A small contrastive image-text model, trained from scratch: encoder activation silu, soap at rate 0.0017.
Rows from block 3 of the text encoder of a small contrastive image-text model, named by matrix and row number. Rows with one number belong to one neuron. Each number is 128 + 24 x the weight over its row's rms, rounded and kept within 0 to 255. All counts start at 0. Numbers have three digits each.
Before each neuron's rows are labels from the 100 texts, of 14848, where the neuron reaches its highest value: "fires on" is the input token at the peak. Only what is clearly more common there than usual is listed. The data: short English words printed on busy colour backdrops. In brackets: how many of the 100.
# fc1: MLP up (text_encoder.blocks.3.mlp.fc1.weight, 1024x256), inputs 0-127
# fc2: MLP down (text_encoder.blocks.3.mlp.fc2.weight, 256x1024, transposed), outputs 0-127

fires on: "mind" (33)
fc1.230:127126173153107129130117129109112108124127118113126111139165137131099149114179128138147125141085121129147121105165157116116123125116115157134135145151180123107144078167107098156101139125128147137147132127135145159100099121136138162147160083135146145109119119150135122119150083102164122090126180099164116081124161135141109127125156134125093166118129172131145136153106107136122124084157
fc2.230:125141089113144137129132133130137154139119136127133148123106141130158093153086131111091134133169148133111137145100093144149129132143137094116133128111081120165110192068148144101146130133124122112119122135111112081165165142132120099112086171125114106148152137108104131144125157162099126148145087143100143160136096117119142126129108129141150089135134100140122117091152128134136128184103

fires on: "bread" (63); "green" (37)
fc1.284:116119168097118138154157125076157122183104127092141160139139143123119124168180104110164199112089112147146123080160163119135124131119095109143161137112122131150128128177090104136127116143109124136126125109132151170159089151156110129129147092093185128119096106113133126114083158138158120134156126113137144129135114111135139103114154112092106175140111117178128148133143104144118144111187
fc2.284:146155108154131110103081111172100129079147145156109089137124128146121114083091147157095069166175148112120142179087103148116127119133154140100106131154150134109135130086163144125133167108140132114138123133136118098103173110122161134140086166153059129125159136139113134143175093106104142116098129143135108117127144137122105162124107142163143081117136130081129104129109138131131113141076

fires on: "bread" (63); "north" (37)
fc1.549:140136109163115136131106097130106118103138077146149126143091162148152124148112116107167144090121135127131122115116132117140145106131163077072117135138131114113121179160088133140086141158170087121146137133117084131132162132168146103139108120116104171133096118110146167146089141091159122113119102146127134125162137125121105162158126116149113115125123146153166161160105150115148144123140
fc2.549:102133145107126126128150156113158136153121167101106140130152084112104146113155136129080110166153113144115131135147136145125098136116081180158152134131127146172146060110167147099184118111112146154106133133156170108131114107107105146113145137119175086129168135158111110116164140164112163145151141105125109136113115129139133097116117124119124157130151110103112111082152084142109124138126

fires on: "mind" (52)
fc1.528:143149142180123131094140109140152095154131159137128148147123153102109171126108115114159135085151143148180129107138104127090153146111095100135173120124141167136088127159133118109133155114106107112105111089122133163136104124167119110154142132092125109130136121111111121138135130082152122174118148112163095138129126140102103156133096180121163139127150121152110167103156169126140094139143
fc2.528:127117131084124126165112140118106157098117105120135112100133104160140075124159130138076129175111115112084140153115153124161104115141159137139094133124119077125174130101125149142103121159151148154143129184136105098116152112106142148117105115170142156129134133141137125114135136165099129075135102139103155117122134125157155112125143072139102124125119116114150089151084097135124161123115

fires on: "lamp" (18)
fc1.321:115092146103121121146100110157110118129102159150103111100117119133102136149196158085138089101109130118098142116139167100118145141093141125125147144144098132098103143120107138091073095118086155147161135133165105162082092082165110150125161115116166162086132162129124111138121128158142097130119140134112108094132102151116107175097136147190126135138129090163132153118121143091123107089129
fc2.321:152174099146145124091130099119138123086128095114118159110140133135164120104096060156087151119144137129144132148138142105117104185146117123163108161111147160129118119128115119170170121077131166110161125131098158131147159102158143119159171179105130097152124159124133134116146165132095086099113150137139121154135149116133170076140145145112133143104113106151140138170150090159108140150156

fires on: "silk" (59); "help" (41)
fc1.220:103092153130143117129106117160098148109097148128109112135182110113127132125134088128147120134112098140192140142103145136114151134130160107158140120160139131143105109134122122150154134147103136119124136141129138146119142127122140129129151118103115154131100145074162121124142095156139125155093129128132172068124172139159147123152147131120096117098181095130113150125118107156117120123097
fc2.220:133180072157134096117132121127129133137160076161159132126090158131123118129124148145138162165145176081068132138140129149128123127159103192125117106147126147092149109138114120123116128134133084144145097077142095115138126116139103134145119151114131099125152112146089117115097148115112156119068108125143102163083100139125109140107097072148137153140109183115123143143113149095120147146118

fires on: "pin" (65); "air" (35)
fc1.413:135140112094124120158123157040121095086134142123125092141162198120114116146144106117077152141135125132138157144118129112095096154111126135131151086152154119151146116159117114103125158129122167132143090154084127144153114096185155173128138134079125144115097134133120167082129118173137134112148122143162069136130140101102100163143146110128084144151116143148131111140109132165095117112142
fc2.413:118124157163130136113128104209126144156117104136110153107092058150134134099101138149178097116124132130100116121140123141160158116161142128133126149105111153102108122097134123152117110109117092113102157100175132102112157143085108084129119102182115118143159127130120106170141138082112145137098140120098189114112100136139161112129126134120158128082137126117115137131143123073135139129105

fires on: "<end>" (100)
fc1.544:113192135165156121079097135139098093123164180139142130143134109148064173138151138135159151149134086115119138142092108134114130148134167135134138132103140109116097130119155130116106159120147114137178105106148147119128106133113148128164091128154099135144077145073118093128099136160120133130083105129140127125129157105154162164115148170148145109109131091105146078175113111106129129141138
fc2.544:128066131086094139178155131116156151139117085119095138104118136101182087128121114131083121115123165147137117115162166125146120113121094125109126134158112153145161144140102126150146108141105125134080142153119103133117161135144102125100171135080153118127175107184128159127155088100137147147184139138119117125127111171122110105154120074128107150144119155147120168079144126157134127113126

fires on: "silk" (59); "end" (41)
fc1.515:152151128145126110151140132110126162092149130160117132122133113109122119162095131132121118124126123130119144151087147144133099104120134106127173130121060135111106105103176124116134140119140184140118137097114169133132125133114129143131150124153130137109134143143182155081140121120101112143120157126112162135109086073153166187116106098132136094139116116095106122113143090120100160167109
fc2.515:106091133112131161107121124150133091155124112100113115134118144142129139099172138146137116135128125112133102114157126096131138151130109141113095128123201151132149153132088144140124130142125081113142128148166117120118145113123138100147109144116102117135111132134075100173135122137164146125137106132134096099136175155103071098144144157126128155109137138141152135130106157134148100079141

fires on: "<end>" (100)
fc1.733:123168159106148175117152132121141140154134136152091151146101122134157098107117158103141110103136066107131133097108091104092092138156136107135137080078146091087134172096109098132117140130115131074130170149133154126095123114139112147127176092094140120144104135165115154061123144181131069131141120127114145159106146114126115153124121104182117123080104189107151145136150091109140067134095
fc2.733:095128134146125120129112141107146128128155116167187147098093147167131118142117139131126137120177169136100144159171118117129116115148087129149120143170103151152109129086140143148129129127088104111153147139134127103159126119151149091141127101121092141123138083136120103107119127130150156128105124125207122110125152130203139116128139145103192126147138129126162130126104108154116149165154

fires on: "silk" (59); "sale" (41)
fc1.449:135134115125122135124151100117157155153129125143117096099128154095126103095132098124157147110155078110171162106161148138101117122132145099136162125167117117101172128135131113151113129098120153136140145140103115156110142141095108098081181096137132172166131100090118118148160110153149131105127096147086138121111144119149146145127171125137119144144134124124135061121079124134129128120096
fc2.449:152114130119152103128094165143115120114146117109123135154136126163131142163123152177105121160124178111077114147088129131153119145136107154137076126106123140123083102135149116108138164145130090108110115127148128125150102097171138124165088133112128081105131142143121150106103151107105105166111167122146129129121088123107099114103079105141123103122102121116134193114152117115129123130172

fires on: "song" (53); "cold" (47)
fc1.157:101136135161134094132140095100155155131072100135160116103110142194096124131118116117084114101112145082165140144118129116109092160119178135097155100187104140117186169116112104128127131117137128136140126172126070092140154117127073112145114149143117165103106137150114089132128129121110127140122138126132076113106134095103167124102136086119088138109133143136103108106156125156108098101142
fc2.157:162133128121129106112109130109105161091160085118112102132095065116135125152115149171153146174172140142073162107152081141132120124106122135166060133072133111123112085132121111126165145145077101169121143085132174157101139112136128135105132114096109106121144101117141145128108132107119109092090143152121166113117106169179127156127134148142176132128134125088124124101108136097134129107138

fires on: "land" (58); "dust" (42)
fc1.294:144144128151139130111114108128129183141120164113120111149184111088163138117047192130085141104142145177129145102144085169154108154105101133127108142157122094137115142112097132155133119113077123124114090127112079080110135153118121118143103152090125128172128066122131124099113108123131137154151131144145110136175121136151133171117109169157151112118125148108108121132175170118106119131106
fc2.294:125109133104115123162145134125127097109124109127133146120062138166107130138191082105191108147107107082123124166107160085103149108152158126119133124086129175132146115147166133092124116160164128110136161143157161176154119104121129130116151103144122135067133174117140124153147143127121124103080127119116145108095137110099125098129141094107116137127138129137160136123073103147159146125142

fires on: "song" (53); "south" (44)
fc1.204:143110143137153139125113100122109133167127132151152156134170084120124136146131135118144098118173131113124136123141151094114098106086099064181137123159132144152139142120133126107133128172147111170135172195100138104077160111118113130148135148108134105115122166154091134139142095099088163151134115141111113114138149094144167148115080128139155101145132093114072108101161159099137113132092
fc2.204:112131109117097124139138159130139127097131121106097080114085177144132126104126122125100169139082139171131138139118108165149153161143151201086123134109118109085125126133121136141132128094127154106131070078153124160165089137144143145117109103147121152143143085108151098129114158153165102105121130108139151141119103167118084110148162130115102159104115159140181150159103100165141134120148

fires on: "game" (64); "chair" (36)
fc1.679:148149150134094113118150092171082162156119091155126105139157117134112138128137116117153090162138114092142117153120155128114126140144133119133086153092103116114149115130128158120061145160116129104118094109106107125094142168122096093123119099121110133105171135143124148135088105121136110083106148185101145105115125097163135176122137133138112122126146104145126104103117094140114128104122
fc2.679:151108122140120109148101124119107132137106112162125147140073112140130110122129131141150146130203176130108161168152117160106127102095147178124174133137115152124137119150113121123147157152126140116089142082103094103122084151117144117195161096145109133144138115082122107198133125178143137146124085134154131117115152140174138182125108097116128117095122121145085148142103162107123122109112

fires on: "lip" (50)
fc1.163:155172126098119153105111099114121167163164124120098135117125105098140125113123086088155090124121102125107108121082107128143123146155124162086122148160139119111123111113176120137083159104128128178137142153135118170088114104141092152132181182094148101098147115141094146123083120146169125100122111107072153129136137153136124134119127109115153118136123149126149142089117141131138157129110
fc2.163:118143119130122111121103117127144116152108136134164091111134110127115148141167104139119163125135160107120161121160092154143130131147099128127107118146161157152146063166097107126111143149134111151149137095137127156137162154107163136134110083162102145139144124132120143144162133149141112141089137166154106120062113066147127116135121128106135190125140136121180142157157156113127125118132

fires on: "lip" (65); "song" (35)
fc1.406:147079113159134082124160073124108137113102138127124093115132110134056146096131151137116074152091117160108100126110142119125100093119127101087104131120096089129153172127144081136088143102126124119131146187156092123143107132155129142105108155118162153134126157129111114100160118123130100107179133135092156139147109165100137140139106083128139094137080107118093155158107123160140123128104
fc2.406:133183131124139124109108143112140116156159124116120101148102123134154095170121112129138149134197155121119169128151095126133142133111117172165120128147137187133117055114122146099142121126115119107106113100108116113110161133130150123160167115120122124108128123169156132179135141135147147106068126139165120124101142090126148130140144145109134150118157152128150138109144126122120110141152

fires on: "<end>" (100)
fc1.211:124088116119128135131138108139132138099109156170086079129137163099138118150153153095124135108129098122152094121122151189149166117109127160104120122112122129102131165132137160151135111135123133131083134124130108081134108149127096076111111117122102138089118166129110141119120129142141110118127093145118150155135125157127127151126098135113135155105151105110138128144114165114139131128125
fc2.211:145154136156160137131114159148136133141142113123115105147108123142149165142129140156186132106133136127118134140165088103110151112175142143172075150104109139097161105152118102136081132126124075111121168126130144152123151089123131151168140126138156106122155073110145099164125098152137134120132165143114105128097094123122129127136128100164151142147127128113127093161129114150102146104134

fires on: "push" (60); "page" (40)
fc1.510:130086136102134061107132140160124164128137131092136126121119172118115109095111130098112126142096108121130153119144108143134079128134163148104132132173107154155129124086095105117156133125101113108155110130134118135134116157109134119099116131146156118076141165141185132154118152120115093159157182134126082137139150112149123115138122149181112118156113112134137133113125107113135101105101
fc2.510:126161119148115185152117117080120083113138106165112137131146081145134128147148142169145137133168170146105111143124152112118182125119095109143116126102150110085129113168152140133090127122161140153105143110101128128126140096148127131138143122120096141186130098130086126093150099120144158102105090113139178141105097136106120140111133107096126127103136154116107132140128143146107164142143

fires on: "lip" (65); "jar" (18); "air" (17)
fc1.306:100125076095142137123131099099116120147108107173176142111116159104162121110123116157121099138147131119182141173138122144103176111149125150132128090184150111123122132157095088141091147121165100128144129112088162158095120110168139137137136128103125144131095162128174150141147159081168144104135156123120148109150189064066117125148133098084140134108092130127169117112119127100124105128137
fc2.306:156145168151113125133127143150139132120145152093076106151124088148094135142129136073141167132113106146078124082129138129144079141121112134104153164096123162138132109107152171115171112147107133110109133143173109105168139130113112108099144135128143124125169090125090122101137120191095145138134118127134089140118044166180128130108135153153132136127184113139076144131142111147122127146123

fires on: "pin" (65); "city" (35)
fc1.79:157134097129123128124130131101143129143127151141135129146141134145064149150137134178153136174119112146112152154129140134110150104136127141122113148101149152121135132107166085122109149074144139108207122133112155101125133162143111149125139157137105134115083149114087150120129147145155115171116101146131146116118109099109110173129160113115168146147158140133127132163128081143145114109128
fc2.79:103128149106124133136132114159126098117139101088125141129108115088168109107133105080105122092139147109136111099122114115130107150126125116129150101133113093128125126155092181147134119179097112162048135113139117179121126118123145121141119091112147122150174121131156100157127083101090161116143140122144126135135128169153150116122122112150089124101096111130142124104129159105122147155124

fires on: "bread" (63); "north" (37)
fc1.729:138138109185107139131099077113095113109147099159141121156096153154150145145101107111168164090135120116121133094112114130166146104148148076082143149129110129117118171148116130138104129151132093133136112141121090120141166134176137116122108130115110163146112112112128157133094130126165107134127098156134112107160108137146115185171117132152103121131122147155176178163101147093144146137160
fc2.729:099117153085134115129152173137157145143108139097111147122152089107106127110173152129080085169137127146132120154144152143095099144098093179156125118129145123169143058112142151100155124109138150145116152132150168123121113103094115136134144118133163091108146142158120108125156149127107175130136144091121132140111149117120142084110124111114130156124144123097107091070157096169112119120116

fires on: "card" (61); "light" (39)
fc1.507:151125085132100153123119142134160148118119114160129140117138173145156128094113139121092136095147131143151134151148126186166161117120128123109120118084118134136106082121140119115121151102128095130172107162130089109095123170121154129139125157136132112097119120121074131118094089123114106144092125127124131146154124138116127145121132130136150136118094136122131158152134130158149106081126
fc2.507:096127158125130107131140123117118124136143133083123134129133073116094145162135137134164119151118123120092134112127119075094094134125137142137141123162120116110140178151118144140136098154139151139080147083132144148165120092122084135104128100118124152166145136133181132130158151130123155111159117135145149129105131138126132117134131115123102137126154126122131112109112131096122158152132

fires on: "vase" (70); "tree" (30)
fc1.408:133155113121144140188114118148107113138120108132131140132104136142105123100138148126141144156093129119108120147112157105151128150172126129096148121111136157100140111144130113164096128132144079136106123128130093142136092124171126094109117151075140134130146162112141170108134158092155137142149140146141123083127122172098121152135137095154167107117111099138127199099107121097120143106108
fc2.408:127082151147104114065129134110141137126129150125116126135152123120145117153116108130107127103184118131149121120148108146122144091099129117161119153140111098184123142119134147092158139114133174138149137137125144112117157125101132141140144100182136122110130112161123095159123123166111116103098129109119124168138134090140117103132105153102087163136133149102139077163129126157131114151141

fires on: "lip" (65); "camp" (35)
fc1.756:125120150188146115106155087091131116113038090126100102141108132142130099139125113121122098093087106133143164145129111119146141143120121113099144119129122110133159164167133131139160153140104091085175111156160092120178118139123143155177146162139153133119114144107071134142086102175136084133151149129129153150105136138112139135149135103166135108102132155088107144137140108158143111126137
fc2.756:119150115104147092121076119111120141159146143140142112112147103116114114171134128110126166157197180135104145097154091138162127125093121163146117142165133181154112080111106137117110148140155162164120144114117125117098174101157142120120111101156137105099126109133156069123107162103130135114125126138144142083107125154177133138138117144137115130114124127141156109128101139125114150121144

fires on: "lip" (65); "bread" (19); "top" (16)
fc1.362:133120093131160124141135128123111183101142111109113147136173120140136067103130125108088083144129123127156149179164120199177093101119169107144165104132148133137118075128119132118129099144114096155158117116144108126097173126147120122116156124162074126127147133083100138119100135155132116151109149120166132129117119112098113130138127176127142107077150114152141127078099065060111115141096
fc2.362:108127151119085132113120132148133109162117140155144102118068120118125197148123149150161172103129132130099105074103145054077169148139084165112087140124104128114132170103127132138125148125146149112121126136095153126173077123106143142126095138096179149116109122174166130133159133114113141108141107131100143123154130137155134147127126085120114144156103140103123133179161195205151146135147

fires on: "song" (53); "wood" (47)
fc1.270:140105104131130110141157102116106134118125163140123116138147131156100159086115122132116123118121114165141123138136101123110090103103169131080133133112098107161124166087096111166152166115125136092104115142149108122116144136170116160139180118106197104136137184149117120082137114107158109110146163128115133155118121155112144137117106111141132104117097113150103126145132102159110098101083
fc2.270:140161153118141081135095129135139120129140112116107076124082127111136091164124157143146124153159155118120159126137127112107149122102127154157096130091149165107119076129134116103104134131077102100122152109101138146113128091117133117175123131133103149101147069141130085184124149120131134090088102133140158079095118125145118148135142104136125158136121169102136145134104133138149131126153

fires on: "vase" (70); "idea" (30)
fc1.641:159126078132128158116137166139118147119111146132131106107100116111157127131101107095149156205109133127155169126121143130123134130114135136138096146136113073123130119165123143164110111108164132163097137101151133180076093166112106162165103165139114150147103138085148108102097137085129098121143168149126151118154086120119119114126111089138129152131130135147133175069168119096108123118126
fc2.641:103123179133136092130116089134136136128146115132133144135154146129112131130153143162107114062158105119103083132128113116137117123142116126131156109109133190146135140101143109107160147119096124092155109146118131073184163102152156108082148093126136111106145122155136159149166116169128164123106095115115106125102173137134121147128159162124131102124128133093142078191070140162136134133134

fires on: "bank" (52)
fc1.358:124154115128153130108130094131116143137107111107101124139158126113106159126082081105101139106098095091138126125174157139111123113173172163153098172104140113138050141125098125125100093115146093122153173122128140121074144114125115095094125171128137117140140106168163137093117113098153112114111124094113134114123101121180100152115103157126104100134145132133146140132084083130130131107120
fc2.358:126133133107133160119120153108138134136172153161144139141150121152156124148145163126162150147163154081119152125101109127139109139078080088081171134175110142092187110153139115174133149161122168138113076135163094102184124179160126103143134126178126111128083163116083135130170123135114139145131110136129092159131121106091146138125115135117121172123138145136098104126147146093161103157121

fires on: "bread" (63); "cloud" (37)
fc1.101:116116133146140162059139130135175152108135121101131097116140130134178114145074147092116140113141180156136145126121109129115116128105120112116161141138144106160136136155098121166165131132126147164116107112109065106090181132110149139142162140118059142156140088135156146115108121141182119126147096131108109101156120140140131142123111168140125146142139153133108089130135190142134135120122
fc2.101:136156116121123106225130112110100116139132129134116151128110138123077147126174111155146100124107081105110118120132151116142132145145140136120089102109121170099130119099161157089100097130127092092142147145156177155173077116135094111124094118114188107090104156113093128140153142119076133129096147149128167155115135114117132121126142100111133112102126121134143156121132076119115131138135

fires on: "boot" (55); "west" (45)
fc1.318:130082108149096139110149147099200090071125151109084120128105176113113110122155100114103107159126108129104122194112128129091161130175113144135153108104167104121152148185118133146107140122136164089193116125063122129142103113131143105162116152087154108136145133070159144118123129160152133134155144173151131167074146097136112154179153127135145187113118158139122112141101122124130075111160
fc2.318:126184139114168115155113108159048157186139103138166133141146087156124134124087136138153158112134149110154137055141135126157092136115157107110102130159098160144096106073145120109138119129110088147063138139214120128131158144138104152091143106152085176106117128161096116128140135094100134106102109096103119099176096154117137115102123125132113076124133089124128139126141124124124171142103

fires on: "rain" (63); "stop" (19)
fc1.555:102095126103136117120119100130115132129124101101146080140111121102158141154101113142149052161141096113141120131157088184116127120114171111170137131141133097147137154121106096116171129105114138084113165129120126132123164109090122118115154139151076100095115097119116129126161108121148180134059138110125093127097139109126089128151104149150148120120129123148095142112091113083149150094112
fc2.555:169158107136126131128151142122147134106135156145126150130155130157103129085151132099119201104103184148100140127100157094116133137130089164096116118112113165090125077139147156132097116139138099179148085136110134143138088168152133143129111113128183166162144151131142132125101137135111065145196125134128166134173107132129158127102159108112110153147144127114165120135155149173100123172134

fires on: "card" (61); "acid" (39)
fc1.586:135153123134127116148127151118121145102148136179101144132125132117141122157101105140123121113144110151111148134105140144137121109122128074150184104114081123115112083104184122136132159112126151150109120105119159121118127152132112119132156112142137134122137150143169162070140132130086107122125142150130142111145104084173177168134114112143122095135115118110095129126130097113081134161099
fc2.586:119093136125126145098125102140127117153127099092124104123121128141115137112162163143142117142120138104149100134144132112135126153128115176088098155130186157142133170135074140127118106136127098090154146134162124136135142105117155130133097145118091127119115125132091102175133122128189153139133126125125113112113157147085070113128135148117136159104132136135150132121121145151163114082145

fires on: "watch" (76)
fc1.442:124111123155154162124131100103183101133133130119119117125140121145146150149122119113148176131172159097104145150140137133100097147134142103155170114142169122134130149133156085165170130160165127171082116134104167140164137101166139132134163080149109107138141117149090141151134102125163139110108094147086114102133109123143117152120155170105114164108145155141098117143124188137133105131173
fc2.442:137154138111104096134120154153081153115118121125122133124132139114124095108132130151096083116074103133169109103101121128157150113131127141109092130120083136131123110112098185101081118101092095085172126130159077107090127159104104126143098162108138157098105134109144116100110154132097123155142151122154141127125154113105146106135116096134147111149098101115167130117153093126115137135089

fires on: "land" (58); "jump" (42)
fc1.497:131065127114144136106151075144132113084107106130165113096139135101136180136086098145153134125148110111151150167143097187107131120117142122123154138118097129126160170128139098113130102124082112113184176138119114128115107111141109127116142145151108132133112123142121134124159106122176130175111095156103142158104126112125138120148099180126134188088129134129127151104153116102132142119145
fc2.497:126192106137113124159123162106119160142138156122100149153118133153125083126189142095094126124109153137098106087123152081134115128127115121156105107124157122111113079161126173141123142123166117150073062124132143137130163147110151119126119114108148119130148132083128124136094165145086121090155151104139123106151129141131119140121144085149135076172141130124142113136090146160133121134117

fires on: "rain" (63); "kind" (37)
fc1.495:144136136097119108110086103130098152115131102117140075098083106130106154123111153166140153106123103139128081104117151168153156142094155104118101145121142148148107146126141167113090118140156114108181196117164155138115131131113120154123104117107131129146136147118164103178176118113144147148114151136158162085149103156103106171130090123112098169043128112168156150152099090126129116137116
fc2.495:113118119167135132127168160126165105136114167137130172161178137128143120130161114082130102165135144107125165152135095108103112116147098158138149114123107097103141107138132088155164132124111140165102056132074112126155117144136130102123147145155129128121120120119101136068079140152129099114141119114103111175110151104154148112120152131140147095225158153085111105100149158159123141134144

fires on: "bread" (63); "north" (37)
fc1.374:158144121157117112135099078130112114136136085144148128159093151167130128131119118107162146096111145130132110105119135106154138129128151064120129134139128122135126172173115145140097129179167090113132123124117075136140169133155140093135103122103120151145095112099143134142104132107132114117126089139135121104160147140108112161154117123167113119133114143148156174141100146122149159119153
fc2.374:083119146124126133117150174115151154133115161110102135121156093100130139123139142129086114168160105142115132148133129146118110123123095193113142137134120138165138069093145135102168129085111148163136144143148169112131102114116107163120147127143158111107175139171108134106149145148146163137133155109128124150114108112152125092117123120093129154127149120100129095110158093142097114138110

fires on: "bread" (63); "watch" (37)
fc1.623:118140114076161105159113146102130136133097118149076152136136129110175118137121120111109115117115137180111131080138099136156087093154120121117166111151166114098132116124175149161178114122127127146148112137155122121117148106179104115081121155101110109150121118108136129074157112128098159112118122095086102114129135104156137117103155113116123074115140111165156086157096098127122123137102
fc2.623:116101139179095147095155109168121133112141139108172095118126120151104134108130139139166135152140125081127136176121158120112174158102145134134082146115088159152136123138077114103090133134131127106111156099094127139148101148086160128157141099162148136096146124159113132162105132117148087143138142154171164137133120141105110146132100134155124171143120151089104164113163151129124130115145

fires on: "card" (44)
fc1.134:137160164103134163183113116151155109164095147158170154138120130110151132119141102159107116115096059119133106129125058127099099140160136149090124085116112113170123102107142150099112131114124084108121147109150089136117150143120114126133087153132142123128123098170130087140094116126196097126143125139129079102160142148135121159133140116157094158097107144142072143136123137176129124141136
fc2.134:145136127162094106198092114116117090135099130126160138155097106092125130112131114162107168129145119121136113113138099159113136121146160128138151115078140104108107145118101108122153142101081117151119103084137117134153150157165118122121122147096151136124129183095101135119101133146183121167123136131176141110104167121111134133122125133133131143155114150125113152113082106181122141050158

fires on: "mouse" (67); "lamp" (33)
fc1.342:159131196132105159111150123099107107135109157127123086156104128107101115177116088131152134148148126166159122110153092126150113114138068118125112176127148129148153144122110086152133148116124146119151109177086116120120072102134121098116151123138155141162149120133135154102112140143168152114138095135148115155111125098121112152154099141162141138171144166175138156129132141101184106095134
fc2.342:102137061123171086149090110137144144106136089127135164106150134159142136091141171115110127108119124100108137147098160146108141147114177126140165092133110125128104102143148158099132099137115112114108163083180140155144202138134147156134109130112089108079108124110123122153152134128114100148121166137119126075139128134143141120113148121098119123086115121089120097120108124158078135163126

fires on: "card" (52); "oven" (48)
fc1.69:086161077129111125107104126165115131121113132138149152105136116130104166089182153142159120108154072150098151111113086175106139116152151130075125144115135100122104132113135142148132190123109073109137079136152139099129084152112103089130103160154131125133107114096107117140092130132120138112089128144130133125172113136118133122106152144121099115082137112135127107179105148102151116100123
fc2.69:170090182117133116148157130102138119135146129131107116129116124131138100161076102125088139147103177110161116149150166096158118138114110136162148124125121153143151131142117103123117081126134169151115167115119107146120180125139156160103152107089121142137134136152152146116162109131134134146183133125141122117090149143146138149154114111145140127160119129125139144075150094167111145152138

fires on: "vase" (70); "north" (30)
fc1.269:144133150101114108160105142154131134157135122112068112103153117091109150110181140124099135138108119118091166133105085123101133136152122145083185176146103125148092100105109121148140140114112093141115104125120118106158099139139130111132134096133144128135148116157147157080127147079085115144118106135114086078126133128142138137139103153138141144117121156139146122111171081083110118127113
fc2.269:116119107167155135107165129105127121084140139127167156143105147185164102150061128131162122125150155127157090126140176149147109129113129119168060094112149138100176153146136139104112100140149163112140154131120125143092151099128129125115128140123123135120124123108102100173141124156165128129141136119151172169116130106116122133116156116132111130150131117110110141124081167174147117120141

fires on: "lip" (65); "pig" (20); "fly" (15)
fc1.394:159126083111088098130135130088095138160127159103094124123125124108126120131135097152102118159108112150122150126107122159124095101086111121140150140132133096160076109143128143144071154066116177137113139122116121129105137110145094147139114169118154129137148135082133151135106153125143158178134123143150150109115071099147134154127143091135135156152139149150121124082107140136146128107111
fc2.394:099136155149164129130125117173160118099140109156170131145129127152128131106117151107153139116154133094147106123143123091112173146166143152129098103120115164095187149108153100107182118179126090125141115135148149149153114156118169109115148077141083136115120125158138106112146115133105098095117125117119105135138178145116126120116131158130114108098117122111143137169137115131123138151159

fires on: "song" (53)
fc1.640:145110130126126099081173106103163126132114111133120101149143136182123118119101097101111089113133114086120129165145127081081093090117073102132124116126139102160137119128116123176103117137129098087126062148156130144140134093098128150120145107113093137086103091147098147143113127114139133132130137106131143108141105143128081143151103084110143108096111090104147107103159104147153128120093
fc2.640:132145145153146071118102136110108138107145119146109171143109090125115137121137195160143172142180167145126131113096093152156134124125163142134133090105115162110137128105105103105152133107130123159132176115084165108133170151159131138127112132155143127136132198145147110101148116123135134136100138154145118110095176134116164125148126166175121159125178170135140101150115159126148182090119

fires on: "<end>" (100)
fc1.290:116151124133093148160168130140145139108131143116126101110125104108116127104111125120167121118115071147100107112096126122132140143173166143140116083142100095153140170133103115089116114135122135149107178112102128157134120115142125127125113131094153165097119141087120162078167121190155156084183097157139112123132188125094147112129136084142110094089127134105127136154105106121100134149135
fc2.290:126143144153176104108095136120125161139154093121144150156116116134140126116134107124125150125141125122132146149143108136122168118126108136095126124111122115153120076123150143139139190143135117140084112127166128143146128200132164117105165138161105146150124118137133120158104145103165115159141127137066136116099127105151142159091110116148124120146110086134151120136147121140169127155126

fires on: "silk" (59); "sea" (41)
fc1.349:143146134132114110138144145104127162102136120154116136119125112115123112164084130131124124135121115152122139143082161130131124099110125095128168133119070144106116123112170122118122128141143191125125142098116156138129142137120128130115145131150131141099131149148171145084138107120093110143123163130109158136108092086159165182120107087146133077143124099102104146120124098122109167168101
fc2.349:116101123132146157120121105152137083147135115108114104142133148136126136099185137145133112134134141099128108119166109107140120154135116151110103126130191137138137137129093143131141139120123079129144129148161124113111128115126141111161112140118109116149111122133084105163134134138168147124140101131129095104137163145099071101135139164110125166107135151144151118128128148134142098079145